config.toml
encoder_arch = "vit"
model = "masked image model"
dataset = "flat shapes of many kinds, plain or patterned, on busy backdrops"
train_examples = 195000
image_size = 32
crop_scale_min = 1
horizontal_flip = false
method = "mae"
mask_ratio = 0.5
loss = "mse"
encoder_norm = "layernorm"
encoder_norm_position = "sandwich"
encoder_activation = "gelu_tanh"
encoder_mlp_ratio = 2
encoder_head_dim = 32
encoder_fused_qkv = false
encoder_bias = "none"
encoder_qk_norm = false
encoder_parallel_block = false
encoder_inner_norm = false
encoder_drop_path = 0.1
encoder_patch_size = [2, 2]
encoder_layers = 12
encoder_width = 192
encoder_positions = "learned"
decoder_width = 256
norm_pix_loss = false
decoder_layers = 3
init = "trunc_normal_002"
optimizer = "soap"
beta2 = 0.999
lr = 0.0015
beta1 = 0.95
shampoo_beta = 0.999
eps = 1e-08
precondition_frequency = 10
max_precond_dim = 1024
one_sided = false
adamw_lr_other_params = 0.0017
grad_clip = 1.0
gradient_centralization = true
steps = 16500
batch_size = 256
epochs = 21.7
lr_schedule = "cosine"
final_lr_fraction = 0.05
warmup_steps = 820
weight_decay = 0.06
adamw_weight_decay_other_params = 0.05
Rows from block 7 of the encoder, named by matrix and row number. Rows with one number belong to one attention dimension. Each number is 500 + 50 x the weight over its row's rms, rounded and kept within 0 to 999. All counts start at 0. Numbers have three digits each. After the name is the row's rms in percent of the matrix's.
# v: attention value (encoder.blocks.7.attn.v.weight, 192x192), inputs 0-47
# proj: attention output (encoder.blocks.7.attn.proj.weight, 192x192, transposed), outputs 0-47
v.15 099:473525441485490541535528534458391463532473496488442422445511487544538496462493453521557379589501575587543517569414486601462437479554499539548548
v.16 097:465443517514555469560467475545552502459524526560474535539471518575410496484407482489516559544527390478530448538477474538423471541490416477509470
v.17 104:577485551551521472450568559508519525570509518509548563428556666421542546441506525550541443525501465399475486457454465393589514456503535509430535
v.18 086:520561456510454454480484558488508426513490478477484466474564522478508554425500538420473499518416609556483447492535470495406480500484468458531535
v.19 091:545456515503502506622582457577529479469500527477588476490455508451432497484382430599484489490572587570498526521448495488516535520429553525430504
v.20 087:496572500562436558420437530575567428549449487553457556438487513459493508462497441496528537530492569613579459507493517576485432589466364563530541
v.21 109:510624540401432451494494392408591511477430576577469511460561530516547505467532492498526503531589443569512473480500491486396527498469549438441502
v.22 098:516459481503457492494467488474571486483509402530521528535419446495500527520533490587513513485496523367520473513494538442471526558400527500473449
v.23 081:499528554508542476554477494534454576492574525508435618523453467495510407497565489525547534535465477379547461554507455482462423516492499572502435
v.24 107:544548481528425379392587418464502501511436513514506495445428545438584552455487567453541582486501572586506471414478391388586489466584498437446459
v.25 120:541528465503461497524487491556460455447462557478506460511529525489496524437500490478503552579563561502518479517534503528572478553458381509511481
v.26 102:494559494535457530402516503421541450476500436518473451459516532481621596553542549511535484533489567485462500461534505478572473447511567446476561
v.27 112:527448396435482541515477498579456549538456475430533541567476378496478440553483482596486597501523533466544472560519529536476608533471524497523419
v.28 079:431514562567559601580475539529484529473523433507524510500497411450441478497420447527528477536445484476496572553479428457471508518528418523433513
v.29 082:495574470477513580416579528450482499506485490524559488434499559426506556505577488544531516542533529584401518512520460516657445513476496539396556
v.30 115:510575497570405398441524434614564498487406570495566521464528549413503526454488656464502482480532554552432439420487493471558449457498581481453525
v.31 084:432543520428487593450468471472562525495592396503549461566517487503553537566433446497474602479480569541487510538474483434439499573439505447367394
v.32 100:493512508525483495455506542498462512537582515481470501510488481453456538508460495514517550535419589598562451459557570468493471446590535530420478
v.33 103:514467501439502481460548449501606535439491524553514473480501479472487482552563435487536476491593438433501476477501396572385522587387540505583435
v.34 107:508537493505483533426512514443549487451494417448511565442542497474551496525458417494513534470434491474487522526454492409471549555480474517445433
v.35 103:547508447458518481435501488530504582503481473437425538421501399643498552516517459575493361474554510593489390438450497482566509484521559530415540
v.36 112:486573419526508469590509497556385468504461505445576448407568473454515539540464542420411472497475525544559477498526524466549481526457515521445534
v.37 111:541414537448465511449535563480522470473518539536513448485511580485436441446535519492503505565502551507524453459423550488487447549460462402469536
v.38 107:550495516514486496534515374377469415550497492475389455498542497504485550495580542442573541554503491495555632458564505450458564474530436473499497
v.39 106:472395570470509501537502418483466510540490573442419479507494534536394457548497499511488561369530496542460545462516474510487552561455465503550539
v.40 130:575483510431474532380537518462585579529484597527479515537433559498469416539532497479489546563517435454523484517470503570427512501464529420647435
v.41 091:473389533573494481571528399515548525487502446422477510512497575433529544472603466475560493527520541439444504505544450522446520466440459461545570
v.42 098:504536494559522526433528554450570489505484551547506456443513475497526562533533475519533509611587440526536499441511465575478458563429580484513424
v.43 099:484460475476500506478483501530479473514532529472457513477455453501608434493480427562436501540472454497507455591509446504463442446430525518627454
v.44 086:513478544498540397462507519496575475526427539426533602467483512522482510437453445605477547518479507524517484536399466453407448502533543482476415
v.45 107:538512550593551527561501494551504529520547442443396520474473452529480582475562405481529501574512456563522647471518433558474523497526395486385486
v.46 109:465578457443568515527553400583558495458497496401552506494512383441513498539545493412463515496486546530576479487475485508427420571440538499467515
v.47 108:566455503504492531465467549483436425551504603545502506407476500568475476442474444619475498484612452513468505477433387486459523496500474482572511
v.48 112:499461523530480473544511551485501514543455475488523424543472545484594452506443504502465428395525600580493458583510462476498568455497547631564453
v.49 110:436544498520509601516474518428415405521555471527532461560464484431514517466514506508523592485540557466521551516475549430577462428530497451493538
v.50 103:481458513512630489488420618421526487457529446590497497462504467480463561529396496479538503494404553547578430433394506538521509553428484516522584
v.51 118:503525527469532455587477514498517530496515375510573553509429378479534528437502592552606492515479571508490478451549549452538476406577554535390475
v.52 111:472464515507493552490471541511505630496444617516519469500470501621419511455504492571427476428592490494447449464477458515480494523556503511432464
v.53 106:433492459480471535561520544615420492590495489450487555487534483543495548523486439568420484442523478523439475503482436505554527515466426493567506
v.54 118:524485458441527549540437571553475436603568505479464586571472508501525576486491394517433449519512574500416504513477435468587560498477410464532520
v.55 121:544491536512497540580405656484423484470513423420487517457444546487389523468534422495527483511472501473523459508490535586394492503538413423485470
v.56 088:450585457452513446468479530560519520556517517467516570434566469513569503434509478524539427524665423394470461482467524502487494468567525513512489
v.57 115:502516506527528502543479504459554489407524428461526434543560484383469581553479480464554552558372522449521508462599510534501395567490516543469455
v.58 099:492487489530496470381463571557432496564531543496539502487523447545511544545489467506484439391496478466499532480405495577670570413487571484476558
v.59 123:504536446509500492415516566410442546498459441456557489456451502451549512623463469529402479528460498522622470535509419557502543483443468513476566
v.60 101:549485553456452424455506497569515552550530662513460478514489460574559448504506493453534487534499473518486513529505439578496541522421523439668535
v.61 107:483521483487454493550454400479459427505537511487501415495591486458569569590602556475502473489491515461490550523609491506494438428403498411608509
v.62 124:461534470545517500479487476506498583466541567500450441450520555466446510519500508518529556543498385475471537530474408540521536568567467440595442
v.63 094:507514584440563489349534433483587512417523481434499516467561454525428414545579498440487409474513449465510551477451527453473375393557584547477489
v.64 069:590537491518509506438501491473500606508528517509423393533491538493481520570479495428437470469452524497489532416412560508412404578540506571502494
v.65 073:431535536508543468554581587469497442539432535502537538515487487422507527502407482511395555520465435565600481354511546450410542605538502587579457
v.66 070:516490547622531438538530544482454526424541506551562453448424486563538512399541456609518404556601562563451577492560505506586496481497442474509515
v.67 062:433432500594501454535548483516396496495468509471529548519506573498481446409521553506452456500519508358489505550545420498605536548532468418451514
v.68 081:463563501496462498472474456425467479581453532504498557483505544439579547546485432502538530517477533588460564491565536482536501494533513511464498
v.69 070:459479531547483445535451551406564449547533517488510548461455503414489476449419545562502509441436643544620507451501538521456512475470513476426525
v.70 076:490493556513623510427461532545475572424503444516524449435549507526508558497466392556486477549562503464510502442573534489514434507587382517521519
v.71 075:492493409379498443497548621543556484537426529514470507539595497458513475659496552457412489467533443469543450508468475507521542566406553600575469
v.72 075:404504497532560468469587538537497454488545448506504543528511429570512521430581532450467425547491509440541538531488421497436441465469447560503523
v.73 080:538562550449508521516407523506468489482509511560523508506468546497479554432524416534554560550515603561545498507546455438511450443483451487466460
v.74 078:477529603538574453514441509588578532517564467488496508489519364441454502477495472474521503493515609489498404460484476544531433491428451488534435
v.75 082:476501585630570454519430449518532511471500452519494523423445561546461594488576532490531491549517602504497520497582440494634450473544527413457561
v.76 077:490466496496445474595468594578504501527460510525594512545476497493365464495474582534582428439539481532577471435449528499509455458569606450492546
v.77 079:556582545451516441538503600534457569459359510490471460433400571491439589504491460554503446518539428608432464482532472546520485512544537566495466
v.78 091:466538569449538492457505502486443512477519514518409569476428539544449574495583422496447592564600535493425459488514407520579447509480373506499513
v.79 082:468426554512544495459573541541544553571501496463486500546543556541567496467635476535460461479528479502399485560492440469511549491511458467556469
v.80 081:441441572403570514458488477561471572469558466510512548503506409555431568409595504509503415418466496418480478493496437541500552497516390512424454
v.81 097:474531583589504529461541414569442484464500526593504552477511597582494509495541556529493451448578571488420448443525463441572497475587388434525495
v.82 087:502518567419529531490514493553440514478470441520464556502469538572429564472524537511508465478489560576390421517538429488565503432514368434502523
v.83 074:417402550523526608531414490578585573530510506479496495466457491589494497497502493583500452503506490535490499520476529504465500433460481471392567
v.84 085:598536442559382437519479556418508476503460602517516512472495551449480533523473501542545541485504537515548463490429479507511474596548646471448436
v.85 082:609509481549487511642485597557512623495451522482534504487474528530505494516509492540487431545503461624498511429484561516448556510596447559564482
v.86 089:438464528499552525362463453516378432447530464501507479527442549532470488501542570509497413521517506383439574546560445508625518519425496468509450
v.87 081:579501486491484469508422493537572403468529416480484494480622336475530448499468501509523496549539459523570463535484515511446468491461537550539548
v.88 075:469470473530585550549410544499537475450585436476556468518397463453426546439499479547492423466464486490513529508498486594387499458499467616477428
v.89 077:467495440521477540504418575448561459525516370439551556533476457449450507521509464481557501428548527540567452535427475510537510498469547585503443
v.90 080:543545456647455456468501463509602519557422485497467519592549545517594436499458492532501500518493473567477500522483533420551470558472614535571534
v.91 084:565587506555521432468532558500518469537448526577580458482500497448532545511409461471440571483449483554543494505417633462458414555546588444513514
v.92 086:477456461591554550523492508539464509490558412456554575547582455445494497545415517396494493504439605479545509514440590525479426567468552587474454
v.93 076:534517569490443493575553476457404499451449410496489523475502426418520549449541453435544543567453524503521533447531563520526513555453539473403474
v.94 086:600571538507457431462490418555436493531518467511449497487457509610512445467580470537536482504569588576440502553557465535506457367494401526542524
v.95 069:554510401474439513477495493517532433570455569484449581537465581419599442560462468574527504433444513470485471537534525513432475472454535517514482
v.96 107:448557519560520490419458498550526472433498551466503556378552552488477400458488548516558537515530532491449453500537598527508467438473527477555559
v.97 103:504514446575462564524524529462506420563606397487501506457499448617553527477554525521492464507496529583430459570399432487575451485485492440420606
v.98 097:503492516490493528454561510551554441500517502508474559571506512477427513481457486511464494589492561511493504495493508500407454490427491462458526
v.99 114:553545460483500463498579472490505551457433533504529533470569477479559411490427579455515474429503614435483546475508469549548473480488590466454519
v.100 102:517515475495536468508360594490555485513532489528498488415503513513526548488560524507509454557448436504426507519456476579608420520532559536513561
v.101 095:566525564356462544400572506466436562533578565571441503461485610507464647461512475558486521593455449550465459545381466488451591531580428501479489
v.102 111:420458477478541538522400516497589482451518502492480543542450505548429510485478478545518519534572434526414513513500421577556404518437508514468502
v.103 103:542564617424437532441570608562443555395519557522444508533440572514461470458510475494507515492540537552459417415421542517569506508473537557501602
v.104 106:493498503485500506504413483571567529438529503457468547541419415453457544517399522538584516460499484439437472442486510549546563528485508476465440
v.105 093:529565499511456559490498474511538477514453460473489507615505513464447420486467509497513502482555605488488496483512514456507434394486443404479559
v.106 101:573586515535493520404521489533546491439424493433482597519466544453506453404538477466512525439588558462461490453378535486586532487465603418448524
v.107 094:415552488605482518468545510479491490465462446452574581516530519443552423521505529475543500457543505467586578445519559455487492465471494374387650
v.108 118:493453541436568571582445462490525496457568409455494538615509471550438586518557506489487491446566455445504524489512518452484518578570444513376451
v.109 108:567501518611489422533603367523533434501575465623491499500489568518534464437583388528520491646425497532486545487532479469453543501593513536528506
v.110 105:486548509615503585528445462473445466469515409563559452426470496531506569494521446491473488526559488551474491526471474460576482521536477543445609
v.111 091:533511508518581501470514624491529397513527629468588514456474487491454588538491477469461483481465439462542485477444452593484445612438585469480441
v.112 105:576539496486479435472514437510448620495442543495524472485444450524595498509560514601452403538518496527465482471519418519536539504508494518473540
v.113 115:567415493590565550583526510487492520459562494490547543489513510447464522590499587507583612471429491424514518505483482488484562518524532619481481
v.114 110:431464487454556513645441585532513517433474430551487519522471435491475584447452453554471468548533447500473442504538483525511539539544513531445405
v.115 095:491442494469513555509526516378615401544584483568496433536601548440472547566480477548456541462529500548442474474526393486454464519498421495474376
v.116 081:483521527464522505552428519480535485526518483586514452514511566527500505499539481555556501503444464464488605399495499575585498531515557486551525
v.117 101:518553493594562539544451545475456536427472533544491558549487498533530441382497572579526524469477593503571551418527519424470412405463553434438482
v.118 092:559503556447489585501503387528464568560499487474557452510466455537508547495536448498474424582562454575439478382438546524580500533468450478492624
v.119 103:483466530500453515489547657529381457460502562440577492414522522550512469498469417423473457560468462565478477574440508480501522571454568458450546
v.120 088:524557468414523555504544649423430592561500452466530456526393526505404526558474578530463529536561481623527503530505488587568474498474605456556597
v.121 086:465515563469481488397503466570495561479492502536402553516451530462457468397517425523487498545526582551456459557501568496461457527470483506555546
v.122 093:483499492521469529424600476531447493543423561511402619502474499534483481478482408518459562507486477601500469474488419531502402440531388462504486
v.123 096:556550560559548499430514611544418497423559611464651435418513560429473473508440593479585553468324551557545560392457589554516408514462496508508546
v.124 105:399475469455514568432470487464513513501629394440484510470528510490506551543531486450442468532532378479484513480453496514563549555494481582486528
v.125 111:476564532541505564542480411533509436438492538506570457486506538486450432521490519515552489560511474450548534486559526489529476515504518407417540
v.126 116:479524537489413578560522463440469466495529456576399548519569574483512473466470474531461525532499521552534569530540545531472460580518471465434462
v.127 104:471394497553547462531475471498446446530543502520494454524447505594485566498528501522495486541463432565483482413571479430569516466578390560444474
v.128 108:460444521527494537449580524486535516475478459569537528588498548505432581447563513487464407403606416520454467447420517468499573487450446521560526
v.129 107:538573537447479565485551456555618509595491488525498530496496488552498555459573404531480439494502483506405511503407464478524497569438487435492477
v.130 105:508481477532454532501545525588380501591496463524459456468498559457468529500411495518439438528561478476494413510485462465482433543447404546501556
v.131 107:482607464444556462475558482547526499463526416529455458435502520591490569604550516500455491520425455478438565491545448476582532546454503526471518
v.132 141:504522468645549382506474576501568475519559499582540474489589513495518556492475474490542512549527556497494569504570492518549490513505581498407460
v.133 116:458413475584475505505460558490546484492544544486601488567500398490476469460464540485561405533563548491505448473511534588519455500488534396530478
v.134 120:523519549648451453467521531590501507549485534557601537453542484505539517537425503456574554526506468502514460452523541567446482510537537502537436
proj.15 093:463479560541374495518472557559505487427557491545472604532554529440480527570482570434445555427507505428501497487555534502492541525482441475478480
proj.16 107:459517506444521472534493504517501481482507558434512481453481364512497517581549579436536533496488576524535559478503541472560494525489574520470450
proj.17 117:523537472508461496442482489370590482479512401503465527537386422572469524536431405477498523519450512620499456526464432409439448530485537621571503
proj.18 087:393426615526502533530554427496537547471478549537535549440477537459528464612479447537585435502589438455498495532505552525544435499529479518490449
proj.19 094:514526479526436433494414468473460541554560545565455425470504510502541480601486560518504548452509434535468532467518504490464505435563482544491478
proj.20 095:504441501451473415524500492453448555460567490488545451550533507525537540580562520511472542497517415490521606480467468490542571413513637459521574
proj.21 106:517389475544557504468448546533515529542479449409491477529444478578511498461457536501497419510406541483499475522539585500620535536579535566532585
proj.22 088:646559525498524487521512470505450461579514478552468428531506498538491415516459462516508530478490504645499580456463502470452465527600505491503563
proj.23 080:615550399417501455495525510636461429428445500442479474448547450465469581459434536432509520479491522634500535487466633483559529611475547458457505
proj.24 101:488533515537520594560527548506524465470448523530573590539513476506492431490420405550555439517522501474446474566606553526479484415470536650485543
proj.25 100:430393488545501422491462561392520574513574502521473512438536469540432515648436513514491500471511475579431498430528510455457420418463579595492457
proj.26 098:500480586525513548518411439626486607511456450467525459578492503561394454460492393497548450542600439469522467560502470415446542582476442553381494
proj.27 104:560539563616502502534483459498544494466475511595483461445589578541492452463593520492476426524550467543446495470574454479489422505481440415488546
proj.28 078:453499382422486453488532499488527523593600544399484494497505575597475572475513539470482590481451468499467404466530516545478481458470622557597410
proj.29 086:554507508531466403512439509567557577457544440489437470490523531568502470554436426516422534455459397541537483500490523493433580402507553556489542
proj.30 112:529468541464561584448507515406477525556538466540490482520430494509501494479439371502519530468491419481436468540463500483510478457456490520532520
proj.31 089:558544550611484419485536433525563521584412559531514486499542523533479379428577502534500321448561449503511477477529563492493483522543458537484619
proj.32 087:520479535564625474504477488490583503530471371506570546413377517540540461486496521536453433498472451407510503481450482506471504457447535609563447
proj.33 111:522505514542470507553448540542442494581468541507478498529473500546546468495535548438491511492413557480467536517526634521624554505551467523443509
proj.34 112:501378544447491502557490396676393553488471523574468430509522548548507505566520559468484488482598482540499502583520503504506542466536495441483543
proj.35 099:427444591544412512535436482498443385475576459620574499529519553458539471471451550466448610451575482470507619576474503521569468499488488430487424
proj.36 103:546525496497490490401464440434576572545461497566481474549479521570533461459490508551549412522495499540501496515538424496438494436490536510478497
proj.37 113:429611485542501517465408452579441524490484496454446551528454445446576490558463434518501533467525447439405573511540508573507486455438488499497512
proj.38 106:518610509526533589487573549578539499488506442500596506529506463529531560520487434492453474489459479485433488501441429593532414463483489504582528
proj.39 103:450581478542532613478463516484537461471560466533530604471494460522485534461502505485558467541515445392481396493489465527552511431517515553457466
proj.40 120:497541542559504465563525515553487427569451414526605504479536451436540604457466361528532438460490468424504526499430562502515459571500500543426592
proj.41 107:554543446494491465449483502497559418471548569561533484484458435547511408395467579488452465511510479480540539564453575484510461509491492481498471
proj.42 090:511527471467435471558429556513427564514482501463513470435408486493518490532462362573434516465407499541477453520458610476424492492582405517481493
proj.43 111:426463544569468538473453497521468559482521549552576493448538446463448534431547590451476507478540563448511502491490554494587619551523518492436543
proj.44 094:479467447511479554445504488588362527590497564555446487572517520499533493541518550405452386456508519380501446478603489543613536491518398476536500
proj.45 111:504541463458400511446498514389453486411508553486487538519543526462512447549444554475512539495506522456413438494563536498494439539506470461616463
proj.46 101:544454545529399437449464542456438563559479516623453407497530612578507455519543513565465462505524512488449464534503439416528557380571533553469494
proj.47 103:403529529531473493474524478554540597483517541458479553585531482432469463555469455414455517552406493507430465535590550551526494590457485383482536
proj.48 113:518484494563615574437485433508533512564521477567515557400464425522439543488514556500555498529471406460511520407455556486550537484457564463509576
proj.49 099:540447473475494342481473530568541533446518527459469494411560555459476547473475512502491532512450473543464415545521520581377524480507486524545497
proj.50 105:536537558484445505511469439594454456557483459425478478535462481512574434482592449537457403481515535502428393446530452417560534585522568563431400
proj.51 112:534451463500493477411458458475449388448484555513434471499568566524460539489498472446362485454473515423567541475488526429643542524384499557572438
proj.52 124:468558504500439500521491579525495424460569483499557647527458498379525486586426494479521566555544498466551484567516562475517480604523523525601516
proj.53 108:592415519458509459504474430483555502455487515522529472575538579453501368488482472414538452528483554509554554611524541425447486455514608418447526
proj.54 108:511479545533485408471536466504505437382566490568525399476587431415453514458433572472602568461471463515579559566445526505521368501453586489519530
proj.55 120:538530448431439466417564457525492488431464560569523521561490496526512490520462423501480521513475517559514489575491577419584541549428531604603476
proj.56 096:545389471468492470519460580463516465468544492568485431428438486426454493486407532491481581511470584639584578550499514537516437513363504458486493
proj.57 099:500571516451531471473510481561404517465490436444521515397482521558555514461534561557487413493519556562502441434411508416461565403523510526590420
proj.58 093:538527462535553530652484382446601479488483455571455498522489462518477417543493521526467516512508554557610487586573443482388475443444467555498525
proj.59 113:496600575582489421582489463536496489506514567498473526408574475484489585468522430474522528463528442525422509412494591528466480497573580461505408
proj.60 119:499466463538504534529487514433480488553503459544534467436436481487478499461546385522423486521514534520520454473512515522500470549490476566404538
proj.61 102:484517486571527478457509553486563535509492499540422483521437492481395485380519491436535556571445486507493551420456608522446572464562444459475478
proj.62 117:505426568466461554599528579544492463553403490467536539549538562566522545461513423463520449497592586403538468494502504507421464437527442459489507
proj.63 098:584466394437439476570473563534444562554473497637521484524466533433506496546443508574472590475518572550480544558468550496583494594409434429501479
proj.64 083:424441542569550492503520534437545554387494495518544502436484397513465480472474419549485572541528525513513548577453513475591499494527413411478499
proj.65 089:503524378479519557457472495537479529451542515458484489482488514459512543484486533486560500523512521432416460545525434513602535582515452408465476
proj.66 073:484538403425563458424432588442472468551415502429464529468560490462437530559493551501559581482380503539532468503471536435459450431501545540462451
proj.67 065:564537464453465489546460507542575489440490473577458533480549516495447646480460488544534530475467491639473551436502565477441461527479533545558491
proj.68 093:586508516555515529489468593597518546383507472479552464457469494532439459459564526450504486436459610473547556453386606541559479530416510561422523
proj.69 069:525524509470510517486555408562506511485470537441515533529602586549513512463526538416511473514526450440450429529554493483494450521528528556548433
proj.70 078:473514509469483540574453611400574500546485417499545424509457436526490476572518559472470554492497476556483496507487438507445510534412552437491475
proj.71 086:489566557548521503524480474450504536429507461460498601479430549449524542460449501584548533596479482482441509532486519544461588521506531435505512
proj.72 104:484501459485498529524501528405520549530444560501443424497457550528472498543499486548542545486556492590459473512653459493483553468541539413553481
proj.73 095:449443555482503499533548549507483480503502493408480564493506470476461463516473527474515394564542485445389417492582460486491511492484517451572438
proj.74 087:532486433568432483530490581493446510599516461538518496436503569522552475493450555499533507523513381601502543560521490453362487481587549498425544
proj.75 105:465555373380492464520544524496457438554497519428542481563560511512491475484415400521482530451474393509484444439530531502389478476448545586466432
proj.76 093:538502524571466478466541494554460491401475441535444445572487500518634518467482484494436460554505542497566490546524471551550561511518458503410452
proj.77 077:513497444538540524442546491406587517554530525455536563565519437481455428476515578559481413504486613417527499453399510469579549517565512492538545
proj.78 103:557490429548525523517461502523594533556534526430531430492546496473509427518516481546579400491445503525505555416477550446452541403553540450477508
proj.79 082:586606438546414464482432453546462487448523486565492586463514520503445500471443569449575503568416540490519476475464524473451524445513528537507480
proj.80 082:537482477614469439537483481487484483506572421555549471539437588595552452520401492501401489557562459538556405522491518450456498438498504513543534
proj.81 096:491466474421422438593470577405528467515454417424537506543519525512507523551426563504495580524414501521555507530455444530426483539436603606465474
proj.82 083:483491514552433464516527542468545439571572558534557472517519471471561428458531448471496449537563526422507521480423463485497455445488504548508455
proj.83 084:530523421517513457624534558485450389580438427565444505644573483471456489468496548437470492487554508477494459471592426486402532508574486474494438
proj.84 093:459500485502622545472558441521408449491431503471496525395447458449526467445508471442495474456414602508567572517458563487557553484451450553453520
proj.85 086:484550478493505524428515474463488416429505482516438474540518415464486509509473475478443554478455534403546566528489444534657472545456518409480456
proj.86 100:559564507513489408542484533513582528573475510501522482461581509513594555520496471481463562452512463565498424463429434498348446428512560614534559
proj.87 093:384456443472563541506548547461491620575524582452511507540449581521505570481524659510496564532469462531454415471648467481443539501525527509423490
proj.88 077:519486500533464496524513441568468463608492491503482485540481550599509457526487533499499576548587497530517425522546490463537567487500464411524517
proj.89 082:476585482514535550578567427488486419552443554571483506609467536479464562481459533537376543562525451448517388510525503502450504563524520400495585
proj.90 077:472546560406559468532560481450485580329524504508531489409461434465518594507568526483533492465428490474537545456508535603484514485565480509437489
proj.91 096:403510412386530531468567480474464537456516575441496511476513508453462525486525585564603490517501599506461501487569521495571512579474372519556498
proj.92 080:487515522474525465517505463566484501509503605539468470396392509504591487441593471508539568423524421560500508507472540485476448504508376413500557
proj.93 097:412491349463462494448417536515573500531561607483499417451559509563458534492499501560452662427456495516487539537499590461495505461555471559499538
proj.94 085:471489562497519488479559562480487524497533488448556567529476566497459461506414560507420465548493449462474442459490423454467530517500544504483500
proj.95 082:567483608619532449451506433553465527416514430567488471422462519492495481423480572432526438497512538527532515472372545494550542567536487447411480
proj.96 115:582377476456510473495548573459437583526513400579448392532465503519548578501551476517471556431465439512554538488361403561455495545429565456457506
proj.97 114:430448518515513528545499448606533548406442576399508520466499547479480563449480435467509578519555543482486499459654549571459540442533461489569477
proj.98 103:495539513503561521496451501383562566480513454493517492464422467524509522563493503495564550464440454465511543532496494472506427492531528513539566
proj.99 109:484497496501466533525402487579491435520559542467487527558507510494456523404568465509423584569544445566494475554530445506415432573524444552519468
proj.100 094:473474550531410554544547434569419549526486429548420505599473448542539472541521506503418527437523522560514516517528478455432596524471504477410451
proj.101 080:471584529616504521498549487522613500548448508549527489494559451457523386578512575485575532401576593439496454467614523502507448494553557538451501
proj.102 119:574468572582556482514559527515454506574453446601503410474506471485489431503580540479461419456409540484549603478397532524481517500492433560456528
proj.103 107:572472459442532502520540436465583449534530518536526428518509522449533525564462496587510480473450480571550592595518450587481489504491511391441534
proj.104 100:544465512470551555509531476448372484486398509550546439489562610514521503559633456516423454505509541509525529561446541484557444423533474489435541
proj.105 107:485458562514542509460486555493475459504583500553461545430424436497610583488499486518500526454447506471502637533426482549552486569488558497463515
proj.106 103:439434419396402481513455530450472534501474499535513456597389493542514528526484612512475439506445542537523488556609451522469500473513458485507495
proj.107 093:457491559438508482579446564533530436521573514488428522484553471553496542470465516531439494572487460488433525524536468508521559494507582532630396
proj.108 126:488599447547495505392556489465560596552381580459483563373509569498538455479487447487505390575411562578476455468554492442488553398542499463554534
proj.109 101:424512423417562583387428574500495509502495572349500511518476431435486512552369537445508518511563503466515452527536572424448498444420546438567541
proj.110 118:413537480425482516527558467483548509475466582370435534564517500531433472483528513531594487617439555507443529491568468524439547517513509432601399
proj.111 098:490555584530478499488424446557453643479471454557437489521478545504481440508516472434522542508606505469462447535452534401418459434527464486489524
proj.112 101:489389563443502549593541557578421451484513456474509433469475584553473561468528392507495559481481481491501440491435568588489446489534424492537483
proj.113 120:491585496459559513538502504573560504522501517406550463453504531551433516417467338490483499550537456581473469499533544445463456501572580524542543
proj.114 114:468582538545444482414477457422545545457450475474587522553447554550489462530473496459557469496489481535484533528521541465452510480442442522499543
proj.115 112:468472487587515485442442493645426563476435464497471507434365437564500519443566434476447387518469513445582505475426595497559591470502544498514508
proj.116 080:471472500490479481396564423513519549492494553507531484489491397523452464463425543551504530527504542503568499505495446401412530508473573509486458
proj.117 103:425535480457454577562491503475559468466536487360520515521521405438453493550499437400579499596497454496429445541548436572472507559556541477568501
proj.118 086:489474515514605486501550570576491406406466513479493478431543559540436515434496547486508539522483561487503476532505467540570483503610442453526466
proj.119 088:530503481589552521557533479423608560486499450515448489541436508439452466501527505579531541519572463458526497466460476582432461389493406538592539
proj.120 098:510572577533477488569449442561520473421467454442452509513537539565514472433567405441594407543591465428443519409515459446433474561580464465486379
proj.121 103:524496532505522497481484540416478526483454457591557492446403463488518517594473521517508519418476421498536534518390498496593469543431471539470548
proj.122 101:562503549477536412524489527492567507432526482577569441460559540520458479522481597518495525431510489429527558523432560491499541523477626531451539
proj.123 093:552437543417514502621503450467512450487484369480398528541562515510521494478542406511441539518612440498511452558543408458395493538506587469537448
proj.124 114:547474515573467394481534485512518498561441516639509515459526433507543451444488440563518483403474615548523521456473499521518517461473442517448475
proj.125 110:488411496418511556526535504535488558465453496439458485571510531502501541556519478462454462512457626519461470578535459503474440513524461555540420
proj.126 114:517550484536555422476546482492594473605465474423540487528464425492555427553515507509562464436451499498512485431490486457437462473487545547505446
proj.127 096:555529527502506573485550542493586563436541483473426563418539476372519540469508447500526478506525556497471589537440495498428517538565582471536537
proj.128 087:572544477468499561538424496549409517536520476510514469370416454572555566478542513485497533530440578490531554546525504568507467519556543511349482
proj.129 103:454429434499555525461484462451472499461487587423482447497506455517466513558507532506392633524523447579516509501640495519479458371550495559488523
proj.130 103:484604559489589502515476522514565487486516515413555522476511424597529484507550456505447587466496509492503598523468519521547475490533555465513422
proj.131 093:509449481527421510492426525458485525466432537443546540483502473392472497373460467519427548511569553625515477457513525517510477542488470453520465
proj.132 111:525493531379558589510448513503505604512478501497529404453459499539487456499550527524407473506497424531487492440453483523474480427471423545614551
proj.133 091:514451472393541467475501594494465549584464508521439457477544589509504551525463425475425650420419406563531532510410388531462496576445477574520540
proj.134 114:451523421447551538475518495518490493490510484467502528570462559551506521520528529563436521466548451462519511531622490477540483485529510449443565